From a checkpoint of a small waveform VQ-VAE.
Model: 6.21M parameters, encoder arch transformer.
Training: nadamw at rate 0.0014, 6200 steps, batches of 64.
Data: trained on two synthetic voices taking turns or overlapping, over music, noise or silence, 26041 training examples, 15.2 epochs.
Rows from block 4 of the decoder of a small waveform VQ-VAE, named by matrix and row number. Rows with one number belong to one channel. Each number is 128 + 24 x the weight over its row's rms, rounded and kept within 0 to 255. All counts start at 0. Numbers have three digits each.
After each channel's rows are labels from the 100 clips, of 14976, where the channel reaches its highest value: "responds to" is what is common among them. Only what is clearly more common there than usual is listed. The data: two synthetic voices taking turns or overlapping, over music, noise or silence.
# convs0: first width-7 conv, dilation 9 (decoder.decb.0.2.convs.0.weight, 128x128x7, each kernel summed), inputs 64-127
# convs1: second width-7 conv (decoder.decb.0.2.convs.1.weight, 128x128x7, transposed, each kernel summed), outputs 64-127

convs0.10:131116115128133140128096118095153139121144141138148116116090128121137134132114113088084117135121159091141107109128148080147138127128091161113107117115098130119138109151102127125085146125089090
convs1.10:138062124139115131125196189152117132148137104112084127098139154126131142132142078127139108092144162101136122136129141126150235142139103158127123142147125186122138102150104128090117127123133120
responds to: second voice: none; quiet level

convs0.104:147137108121129128126109127114126144108153111150119094125102112152131097128121111098130099098094132076104087102097107108135110124136085110104133125090078097127131122121108128133091126131101113
convs1.104:096160173108149118137114080120149151117108108172153115163135096138101127138141138095118124173105105155100133106158123140113096095113163097155131105131134119155157140098165157152121140117107163
responds to: background: everyday noise

convs0.25:131120128125124112116149125093129147125126143111130108107133124158127144118118123088138151091101168094132100124110120090134144127136105143125119122128101110127133115133105122137066145138133092
convs1.25:156106104149110133125149167151108112127153129081103131093117141117136136135124088177140126099140062128136151140095137165095108128140114130096110141116129113122100137131097094139166102108110119
responds to: second voice: none

convs0.109:117121121105130106118078119114171129135112106084126124120131112120131127115093083097090095108110090112089113127152072082105121104115129089135133138135153144121116134060138124145072107121128124
convs1.109:121085146097129099120147119089114127138166151135121141132109120094148110149116093131145103145139158114129134187111140092151119142159114143131100106083085101146127138159155121149151131154125140
responds to: background: everyday noise

convs0.19:134129114128090116106102128137088140114116135143141119155100125113122131115143172131143152128148105131075146095103081155120108120134161110167159136133182157125126146087166134131180084128135135
convs1.19:109118132103141134130079104065130126135120132119126131157115114121119096139111094110109151180119184112134117155115144100166188143108122155149112150136118134114165105169129132102106167160153127
responds to: second voice: none

convs0.29:135143102110140118118141128150123114138139086104082147156150135140128117130099096147161133110142046144090128131109074135108108144104149102100121088114131085125081139070143097140131101112137133
convs1.29:152095105149097136116186170137110120136136136093095133095134152111147134113118087190140121078139120123134128133110133134122131145155125138103113150114120120128096131147099108125152117124130113
responds to: quiet level

convs0.96:136120107089158121097120107116139133120109094046097131135158118129096137123099061138088080105152046093125134128136117104122104133107123108123091067135188122127095149095141103156125145140106114
convs1.96:122129122136148130121117120138121123134118110142107114135141145122129129144155103158124149068115108130113132137126107206128102133115111118085146130135128136136149141105094142114133119098103141
responds to: reverberation

convs0.44:135141101121119117086094109118146127129096095093099113137123121117135147123090054112135118062124063120082127078107106098113135101110130123119123111116155082123098130087127118133111057099122100
convs1.44:134059121145115128127167201137114123130134151105104133080133147115138128129117142185139126096137102130130135131113125147113095142161126121076115132122118130130082141134118102129147118124117114
responds to: reverberation

convs0.43:121146115120130126116088111127174118129115099071106086103128124104123149137108057093110089071097074142087131105126096110116130121120137117121111119129130124122058140094126102141103086121143108
convs1.43:132026126140108126124175180134104128133134160128129125111116133119127133118117145144142101138145165116131113140114153092139174120190095145117118135114100136136133132163127113132135133136116160
responds to: background: everyday noise

convs0.117:126130123146112137143080121129179128146137130146151110111116131080151132139093116094111120127119172105148084133139136099140151146135080154126126121129070119131142110149110126129120157134146089
convs1.117:137124144095155129130111081079127115137164106106137131154114120133103127158103084114134110159122123126125118199106127133164124132110127134139086120089109098121139132145146114138141131156136164
responds to: second voice: none

convs0.118:114110126128123124095130114135183143101105137093111119080146121136098140135145142110080108142120129094118105136127119109133128138172116147134098105163112141142123121147107118150126149107106094
convs1.118:121157144131148124137122094147137131123128092147119112133139126161118133147151113136131126131112088150109142126160111196115094118085140094116136122142136136134148136082132145128133108107105156
responds to: music

convs0.82:121130155136173138149109104143129127131121112155156099109123134118134144139123094125077102129088100140158137110162163145109092122130115119076128106093114077147105141172122131142125143122141141
convs1.82:125091112147113131109189183115125123153136115098087139125127149105148124143121079134137142049128125126130135141144123166135154143123128127102109150144124139119093135140117112078145117124122114
responds to: background: none

convs0.116:124132129141174137130106112132116126139135096142144139125134124148165155131119099131097085109110123163133140073121132116120111108131147138126130112125138072131102123131113123108139102112139147
convs1.116:127128134127118126128160122133125127125128132125118125107140129132127129125122152152132121130139043159118160105152101150084000110115157084099124107130138100138067166087150104156142105116074138
responds to: clipping

convs0.89:120117126136133134135101142116128118133131100109157122142124125111132142123109091111127100086117109130181128112115157082149144111148130152112137144100123129128124118162139147123114139144148122
convs1.89:111147144124162124129095098113147134121122127153145129146124115120112129134141170081124119177129212125135109136164132089152206138119119146168148129146123155124156109130161153111085155150150150
responds to: quiet level

convs0.2:126117109139099136117148145142099114114121114091095137127115148131116128120110140169147134113157054147107145142110123148107120127140151084141154143132166158140115150092132122151170070126146139
convs1.2:119134126135131118129119174152134138145144116124099137120138139147154143106127134149150114160138080168108154116163095109112126131115163083116122127150149144135061153074180117135134061129144133
responds to: background: none; second voice: none

convs0.74:133108128105123135102107093115135140121133138146141126136091113107119112128116130034113102131128164091137100141095135061149139135119094154155099086133077095117146114124138127127116161138126105
convs1.74:134085100138128136125149135119123108136153082084093139106137153117121139153122062165140141073130104121133143146122120183140139150102125130108110124131147128112111128122101114112149106109130121
responds to: second voice: none

convs0.27:124135087123127125114144130154126125130129102111092134140138141137128133122125131158148141096144082139083136105086089152119120094129155115068131112113147106135119143100150119138144074107144132
convs1.27:138090107136110132114194188133105126145142128087085142111125152110144131122121062159126129073134141106135121148109139122143178141155111156107118137117126131124117114166100120112134132131141095
responds to: quiet level

convs0.3:136139103126131136130147127159117112145136103121099146160157140129138148126087087168153124123137071152120139135098119151116119151107154119067114077116135089127085143112135094142148115114154144
convs1.3:146090104138103132119238185138112123137135127084091132107134152119138133116120074166132121073139130117134119140108139123134159145160118143106115148117118129125107124151103116113137121128135110
responds to: quiet level

convs0.0:125149120133124109126117124152145128127139119138131092136098127124120198125144165160157150127095093155080139136129086161110132115140122091128174128142156169135114145083131136149146085127201098
convs1.0:144107101138116132115172199146109126143137128094100133091122147119141132117131090185127120090131129115137125150105142137135189153145104157106116150133119143118123115154104113105128128128145104
responds to: second voice: none

convs0.71:136126134126124133134131111107139150136132147180119098130106121112155117158147146098112159154107158099103100145121125143147159161148105148161161138139105127137158119141108137131090165157152130
convs1.71:140164135115098112133123138155130132136147127092104138106133121169121129126132132187158128185137110157084169141172094135103139131104168092132122112143138138129100162085170100138153068118136142
responds to: second voice: none

convs0.6:112097127125122111124094126104125107131113126106118108104103126091133100128117099115095116119113138113106095115118111130119146126080088148110107118134115133072123076124105120066114096119140104
convs1.6:132116135109161124121102112124132132141108127146153137164153117145115145117163119106132110114080112114121098144128091124113085096165133083159142117101112077154154154123148124155111168104099178
responds to: quiet level

convs0.112:140120101128144141105092127126185142119120101094129115112160127116152138134093075070097101069068107126111110127160100098116124103116136118101128111103128097122118136100126121161096125125128093
convs1.112:129063125148121122119147154124116119133152154108108136096124141082137111135109124166144119125140160105144113155100142107139149142171108153094105139095087128128103122195104093118143127140125126
responds to: reverberation; music

convs0.73:128137119149160154126079127148147133131135095115172107115100146110165128138127109115123110078078082124164129091116134098120116098137118133097145137093147083135113128169111131134120124124123122
convs1.73:122122126128181130106125138131141128167121107080064168113148162119137129141150102196125124174134108144141139127108100127133102113189121107105119154149139139139101175101137125157117115127129132
responds to: quiet level

convs0.103:125131108127103135147069109106140125135126133155158112112104117108160127135108088087138084111105134121113124107140109094113095101134121126098149128113142095127137136122162129136070131120062123
convs1.103:113076142111137122112113090056125122145128119129117127135129133103128125147086088127131119131120065149124163125116107116115009134124153087121108103119130071140088170100160106153130123145100137
responds to: music; reverberation; second voice: none

convs0.51:124123122125103125126127130140142128123122106100149112109119128126134126116127107069144100067089153112117115115099120079154157098157123148150147176111132115126127136132136128141086118133147106
convs1.51:125092140138170123132091104106135130138140157131139135124108110121125119162122204122134125229127131138135127138126123103122161108164115132124099112138104150128142140138146103136128129147116161
responds to: background: everyday noise